From a checkpoint of a small audio frame classifier: soap at rate 0.0047.
Rows from block 2 of a small audio frame classifier, named by matrix and row number. Each number is 200 + 20 x the weight over its row's rms, rounded and kept within 0 to 999. All counts start at 0.
After each channel's rows are labels from the 100 clips, of 14976, where the channel reaches its highest value: "responds to" is what is common among them. Only what is clearly more common there than usual is listed. The data: single English command words and digits, spoken by a formant synthesiser in many voices. In brackets: how many of the 100.
# conv: width-3 conv (model.blocks.2.conv.weight, 160x160x3, each kernel summed), inputs 80-159

conv.99,224,210,174,203,203,198,213,200,215,200,210,200,186,192,192,226,153,206,201,169,184,241,182,208,147,197,182,183,180,189,213,163,217,205,207,217,209,220,228,229,198,232,219,206,212,195,204,192,201,199,208,188,225,191,214,181,219,182,178,204,163,210,219,203,185,220,248,183,192,217,208,167,199,226,219,176,195,222,225,189
responds to: /p/ (46); /ʊ/ (44); /ʃ/ (44); word: push (44)

conv.107,200,179,227,196,196,170,161,212,216,206,203,194,211,209,194,146,202,236,197,195,191,183,195,224,159,194,171,176,247,178,200,174,217,171,181,193,205,186,216,234,208,214,182,208,193,187,225,189,212,173,197,211,225,200,207,209,207,204,194,205,202,202,193,198,199,252,186,190,202,229,173,202,208,185,208,193,203,161,204,187
responds to: /s/ (98); /k/ (68); /j/ (32); word: yes (31)

conv.51,223,187,203,195,203,226,211,182,207,221,211,192,191,221,183,188,196,195,205,191,180,191,223,203,198,200,202,202,205,198,163,189,192,213,162,193,215,200,190,217,229,173,231,169,231,192,207,214,209,173,203,146,216,195,202,166,204,174,202,187,184,234,168,199,201,245,195,208,221,208,202,218,216,204,204,191,165,177,186,201
responds to: /s/ (42); /k/ (38); /p/ (37); /z/ (28)

conv.63,202,201,243,199,179,223,204,228,197,199,202,206,206,226,223,189,135,264,182,194,201,188,165,188,195,199,192,174,201,184,206,202,195,228,231,188,209,192,216,216,204,174,251,227,197,182,215,192,197,189,213,244,196,192,192,212,191,224,208,200,161,210,191,200,210,220,211,180,199,193,232,182,200,172,195,187,168,198,181,204
responds to: /s/ (54); /k/ (46); clipping (33)

conv.39,197,184,171,161,216,154,217,186,203,210,171,188,179,212,157,227,205,217,179,167,193,215,161,219,209,153,199,168,169,192,209,203,195,209,206,208,191,185,201,200,186,220,195,201,180,208,204,162,223,184,182,202,187,185,194,209,194,206,208,201,198,200,187,206,204,157,243,162,199,185,207,179,212,180,203,214,157,206,177,234
responds to: /k/ (100); /s/ (40); mains hum (37); /æ/ (32)

conv.60,207,201,214,200,216,159,200,210,197,188,188,197,215,191,194,189,184,203,174,209,225,245,209,220,217,200,195,201,192,203,210,197,187,198,201,201,195,155,229,216,234,177,223,192,177,233,200,178,202,210,208,226,194,178,243,228,213,238,217,184,187,198,203,199,222,162,218,203,189,211,203,203,195,215,185,156,204,181,212,215
responds to: /k/ (49); /tʃ/ (40); /dʒ/ (27); /eɪ/ (27)

conv.27,200,192,154,228,222,212,193,177,196,216,215,221,200,200,191,185,176,213,213,202,175,158,191,213,186,198,174,167,209,203,200,192,227,207,179,208,221,211,208,204,226,252,219,180,235,170,213,194,180,200,194,209,216,172,202,157,175,207,208,211,207,190,196,175,205,180,195,202,201,200,211,200,166,223,188,196,197,205,180,207
responds to: clipping (36)

conv.121,233,188,214,207,216,196,198,182,232,174,199,171,199,182,216,212,182,189,181,181,188,195,209,211,214,217,236,241,191,165,219,209,191,232,196,235,227,141,220,222,201,164,193,224,199,188,195,180,173,204,207,207,199,182,191,164,163,195,178,188,213,203,208,200,203,188,208,212,192,238,175,193,248,223,191,181,161,208,182,171
responds to: /k/ (57); /ɛ/ (47); /s/ (45); clipping (30)

conv.28,187,181,200,201,211,217,187,215,237,200,200,207,173,200,195,185,238,225,196,196,187,188,210,187,201,184,247,186,203,169,191,195,212,173,216,194,186,172,192,204,209,200,187,190,210,193,198,204,193,185,237,146,189,187,215,210,195,184,176,201,158,205,200,219,205,203,202,217,225,185,219,202,231,220,186,208,195,231,184,194
responds to: /s/ (54); /ɛ/ (48); /k/ (44); /j/ (32)

conv.68,199,180,191,175,204,208,186,189,217,216,174,206,187,187,176,171,234,226,206,187,179,195,197,173,213,241,208,219,229,204,194,199,243,213,196,204,222,174,158,237,203,229,179,216,219,212,191,228,200,200,185,226,188,204,222,204,188,193,197,201,215,209,203,167,225,212,190,195,201,213,189,240,225,192,199,219,159,181,198,179
responds to: /s/ (67); /ɛ/ (51); clipping (49); /j/ (39)

conv.44,207,208,185,219,207,186,243,195,201,216,174,184,182,176,231,215,223,179,188,195,219,199,194,225,222,195,159,202,194,185,184,210,244,200,224,182,176,186,199,231,202,210,170,204,192,231,152,203,200,200,204,200,217,197,195,204,228,242,201,168,215,191,205,206,204,187,197,214,197,200,212,195,191,194,228,198,269,143,192,195
responds to: /s/ (99); /ɑ/ (37); clipping (28)

conv.106,230,221,193,202,195,212,188,207,209,222,205,218,156,162,211,193,165,230,214,207,203,203,193,219,189,179,224,217,195,239,179,155,225,186,207,164,171,202,218,181,182,200,189,191,192,207,192,179,182,206,192,180,193,196,200,201,203,185,252,226,171,194,192,215,199,208,169,188,206,203,190,178,250,204,197,199,199,195,221,222
responds to: /s/ (43); /ɛ/ (40)

conv.29,218,194,209,220,186,203,206,211,215,171,181,182,181,202,207,237,214,194,216,219,150,194,171,212,220,222,187,189,195,200,175,202,205,224,184,205,197,184,166,234,220,193,199,211,215,177,259,191,252,202,173,173,196,221,192,242,195,186,179,173,169,200,191,228,187,184,186,197,190,265,184,190,219,194,174,174,196,202,218,217
responds to: clipping (83)

conv.2,177,191,177,177,199,198,200,215,181,218,187,194,168,222,185,215,245,216,168,202,174,246,161,223,197,200,224,201,229,227,192,220,234,220,212,211,172,198,185,179,167,202,183,199,178,196,180,213,183,193,183,189,221,191,232,187,188,193,193,215,197,217,205,196,217,210,228,207,209,237,175,192,216,187,224,180,184,192,210,199
responds to: /p/ (43); /s/ (42); /ɑ/ (36); word: stop (32)

conv.84,199,186,246,224,168,208,206,184,230,187,187,174,240,212,219,184,215,152,204,200,173,184,185,227,201,200,187,200,190,204,185,181,231,200,200,211,211,246,195,183,169,227,187,208,187,166,218,206,180,170,184,200,200,208,205,220,186,199,193,199,200,167,228,225,234,173,222,200,198,207,193,187,194,197,203,165,195,231,188,200
responds to: /k/ (54); clipping (30)

conv.54,165,203,166,227,220,183,206,220,221,200,217,167,207,194,200,226,174,206,186,198,192,181,245,224,228,214,192,223,166,186,196,215,202,205,216,177,180,180,169,188,183,176,179,227,205,231,194,220,167,203,188,216,214,189,184,212,222,200,200,171,200,199,205,186,200,218,195,203,165,209,202,208,193,190,206,173,203,186,224,224
responds to: /k/ (76); /s/ (48); clipping (33)

conv.90,200,212,223,203,233,188,209,173,178,184,209,230,217,230,179,213,185,200,238,159,139,195,188,138,214,200,156,186,200,232,170,180,202,211,197,260,185,200,199,214,191,209,207,200,161,200,213,217,213,202,218,211,205,177,203,214,236,200,195,173,176,252,186,223,200,179,196,203,202,205,194,219,196,198,200,217,204,183,200,229
responds to: /ɑ/ (49); clipping (30)

conv.119,185,197,217,208,213,148,229,222,195,215,182,196,190,213,192,193,201,213,217,198,191,231,192,211,190,228,202,217,203,201,184,176,200,208,204,214,219,172,179,207,199,217,163,192,187,243,191,156,181,201,177,141,195,197,187,158,239,194,207,207,217,211,192,182,199,232,209,184,178,232,184,208,183,217,200,185,211,185,221,202
responds to: /k/ (95); mains hum (46); /s/ (45); /z/ (32)

conv.32,214,261,190,220,226,201,191,229,192,217,162,244,217,223,200,208,199,189,213,171,178,208,197,192,193,217,203,211,217,194,178,203,208,191,202,224,204,193,191,239,180,205,191,210,184,187,185,179,215,189,218,193,196,185,169,200,191,172,184,203,190,215,163,194,207,193,189,175,206,155,166,174,184,192,192,183,182,211,227,197
responds to: /ɝ/ (57); /aɪ/ (35)

conv.55,206,217,203,201,229,186,209,191,235,216,193,185,193,227,233,210,190,199,175,211,185,215,178,186,173,233,203,198,173,153,161,212,212,205,186,221,221,188,194,167,179,181,219,172,224,194,212,211,201,208,237,170,184,211,238,199,214,178,216,221,212,211,214,215,176,221,173,188,212,192,200,214,166,200,200,233,221,228,165,173
responds to: /p/ (44); clipping (39)

conv.9,173,236,189,180,167,200,241,171,176,174,192,205,216,213,164,215,213,166,209,189,187,184,193,194,167,187,214,182,238,175,205,192,195,208,196,241,201,178,229,188,200,205,197,186,228,197,209,222,225,228,216,180,189,228,229,200,190,192,220,200,210,184,191,228,203,176,180,178,183,189,199,201,201,212,203,242,181,202,184,198
responds to: clipping (28)

conv.4,184,202,184,207,218,210,212,179,181,259,194,170,183,219,196,172,217,176,216,212,193,211,218,174,203,218,195,209,181,166,204,206,231,226,192,200,220,233,169,209,182,166,204,196,214,186,224,235,199,224,190,178,205,206,234,193,215,252,195,207,175,184,177,244,213,188,201,184,203,229,215,243,215,192,216,218,156,198,212,218
responds to: clipping (65); /s/ (52); /z/ (25)

conv.35,177,195,225,194,198,185,201,198,235,173,218,199,220,177,201,211,168,207,186,176,199,205,200,204,213,159,208,190,227,181,217,217,216,183,186,210,208,211,185,217,244,183,169,191,223,214,173,193,196,212,169,201,228,204,197,225,209,169,213,212,220,216,183,187,184,228,227,195,192,201,183,181,249,223,202,204,217,160,194,208
responds to: /k/ (100); /s/ (45); /z/ (31); /æ/ (29)

conv.56,204,206,199,200,191,214,225,175,193,197,174,201,182,189,213,222,192,241,237,215,186,200,225,219,210,224,186,209,147,206,211,216,194,213,203,220,194,173,212,210,180,168,207,197,198,207,172,183,203,208,190,206,203,202,178,181,169,199,206,206,183,200,213,241,222,208,222,192,212,216,205,200,209,173,200,190,228,165,214,242
responds to: /ɝ/ (41); clipping (39); /oʊ/ (39)

conv.53,187,222,202,183,203,223,211,223,202,171,219,159,219,237,161,187,236,186,193,177,203,164,207,190,205,211,198,166,175,168,178,194,224,227,210,227,193,204,215,188,231,212,181,184,190,203,181,218,198,202,208,219,223,200,212,196,204,188,191,175,164,212,140,200,203,181,179,233,194,205,212,206,211,200,145,200,175,191,224,227
responds to: /p/ (46); mains hum (37); clipping (32)

conv.78,191,196,263,217,200,192,260,188,206,193,203,198,199,214,186,202,218,162,200,199,208,206,199,174,220,193,221,180,161,207,218,206,193,219,210,195,205,191,202,238,190,236,212,193,200,178,190,209,161,194,220,218,200,213,175,168,200,203,197,200,230,163,202,200,194,222,221,213,195,197,220,200,214,187,169,178,199,187,243,175
responds to: /k/ (75); /s/ (55); /ɪ/ (25)

conv.113,174,192,213,221,196,211,184,165,249,215,204,206,203,168,198,218,243,194,209,220,206,185,211,194,211,221,198,206,201,217,197,194,242,220,200,202,215,204,200,216,201,194,169,185,221,246,197,194,203,205,173,233,182,213,237,215,185,223,218,202,191,224,257,216,206,208,184,198,233,227,174,197,196,196,209,196,202,189,192,191
responds to: clipping (89)

conv.93,204,200,170,212,172,179,191,200,175,210,215,238,155,220,210,206,236,209,217,211,159,201,208,219,187,224,214,184,222,224,217,215,183,200,196,187,205,208,207,204,204,218,209,166,209,207,200,218,218,184,218,199,216,193,203,218,202,200,223,157,163,224,213,199,205,198,226,189,191,194,177,196,204,197,184,191,189,200,204,160
responds to: /ɑ/ (67); /m/ (34); /v/ (26)

conv.31,218,230,215,195,175,192,178,197,193,197,200,159,181,207,211,221,164,195,213,184,193,197,218,186,188,214,243,223,146,200,177,211,214,202,206,197,203,179,182,216,168,211,185,232,180,195,186,207,223,188,192,208,198,190,157,243,186,174,213,212,163,181,206,186,197,172,218,207,190,208,189,218,223,193,169,194,187,199,204,216
responds to: clipping (42); /eɪ/ (38)

conv.87,211,209,198,182,225,187,232,197,212,223,184,184,242,228,154,184,224,196,193,224,170,203,167,214,180,185,217,182,227,191,204,186,197,218,211,144,214,196,186,174,199,179,212,193,202,223,240,197,231,198,200,182,219,202,209,192,175,219,229,187,217,203,218,200,212,203,222,199,183,215,224,169,194,240,183,198,201,189,168,195
responds to: /ɑ/ (42); clipping (39); /aɪ/ (27)

conv.126,221,192,187,188,204,201,242,198,220,200,177,185,200,200,184,200,226,188,184,248,233,192,208,216,225,216,179,166,215,182,181,215,236,220,201,198,170,200,187,202,196,185,184,209,194,212,199,206,189,198,204,237,185,233,201,210,199,199,190,189,175,221,189,205,205,157,211,203,200,221,177,176,185,218,208,209,175,201,224,179
responds to: /k/ (77); /s/ (56); /æ/ (30); clipping (25)

conv.21,188,230,175,190,204,217,179,217,239,205,196,231,197,190,173,226,197,209,188,198,184,199,188,200,210,187,223,202,194,198,191,196,195,196,216,177,181,187,173,182,178,195,234,196,209,223,213,187,211,168,206,152,152,212,218,212,174,197,221,207,178,218,220,211,245,205,156,196,176,231,194,192,171,189,181,185,196,188,209,222
responds to: /ɝ/ (47); /m/ (37); /ɛ/ (35); /ʒ/ (32)

conv.45,187,183,184,184,200,193,254,208,190,190,232,182,191,178,228,180,193,199,190,202,176,185,147,222,181,211,169,180,204,166,210,182,189,205,204,194,212,160,195,234,233,182,226,203,216,222,195,203,187,188,207,166,199,170,212,217,228,204,209,232,202,216,176,198,200,221,190,151,195,198,181,210,194,185,231,216,152,189,203,199
responds to: /s/ (51); /ɛ/ (49); /f/ (32); clipping (28)

conv.82,207,186,212,215,218,188,191,181,194,188,204,237,215,214,179,164,229,194,194,177,189,204,206,195,191,179,188,176,179,222,201,201,188,175,209,197,210,191,184,181,226,223,199,195,192,255,224,176,207,212,199,201,206,184,215,207,202,200,195,187,229,247,150,187,187,196,189,201,155,184,179,214,204,216,172,224,206,195,209,203
responds to: /s/ (67); clipping (57); /k/ (46); /t/ (46)

conv.83,178,156,213,205,233,226,179,217,213,219,200,182,200,216,181,215,171,202,156,246,185,183,214,215,202,208,226,180,191,181,208,232,211,185,217,195,210,166,174,178,168,176,197,228,188,241,204,196,200,178,209,193,214,185,222,191,206,166,197,186,218,225,197,198,211,203,210,195,166,214,207,241,190,174,193,180,181,220,159,204
responds to: /s/ (50); clipping (40); /w/ (35); /ɝ/ (35)

conv.101,192,212,195,178,208,226,212,146,208,182,193,179,206,168,197,197,180,190,213,214,204,177,224,188,219,204,169,194,180,222,202,181,218,200,185,200,200,198,158,191,228,176,224,201,186,193,201,168,184,213,193,205,198,233,187,199,224,201,208,184,181,208,238,187,195,209,214,238,216,213,181,232,223,221,201,225,196,176,207,200
responds to: /k/ (95); /l/ (66); /s/ (43); word: call (30)

conv.14,229,204,206,174,192,222,227,184,205,197,214,215,196,185,193,176,212,219,180,203,192,189,206,202,200,217,237,163,140,182,188,187,214,206,176,222,201,198,240,198,194,216,201,182,211,183,186,185,175,195,215,189,215,198,200,231,205,229,181,185,177,227,184,221,237,200,203,219,208,196,221,203,176,174,232,189,213,220,200,217
responds to: /ɑ/ (58); voice: high voice (55); /s/ (42); /ə/ (25)

conv.130,206,171,236,179,198,189,254,152,221,193,196,166,192,156,189,195,201,170,197,219,166,178,179,211,231,178,205,225,179,170,206,227,221,223,188,207,194,197,208,208,219,185,179,189,185,220,201,226,178,209,180,203,188,190,196,198,193,201,199,187,193,200,221,200,204,188,197,200,210,193,195,185,200,210,187,200,205,184,200,215
responds to: /s/ (52); /p/ (47); /ɑ/ (30)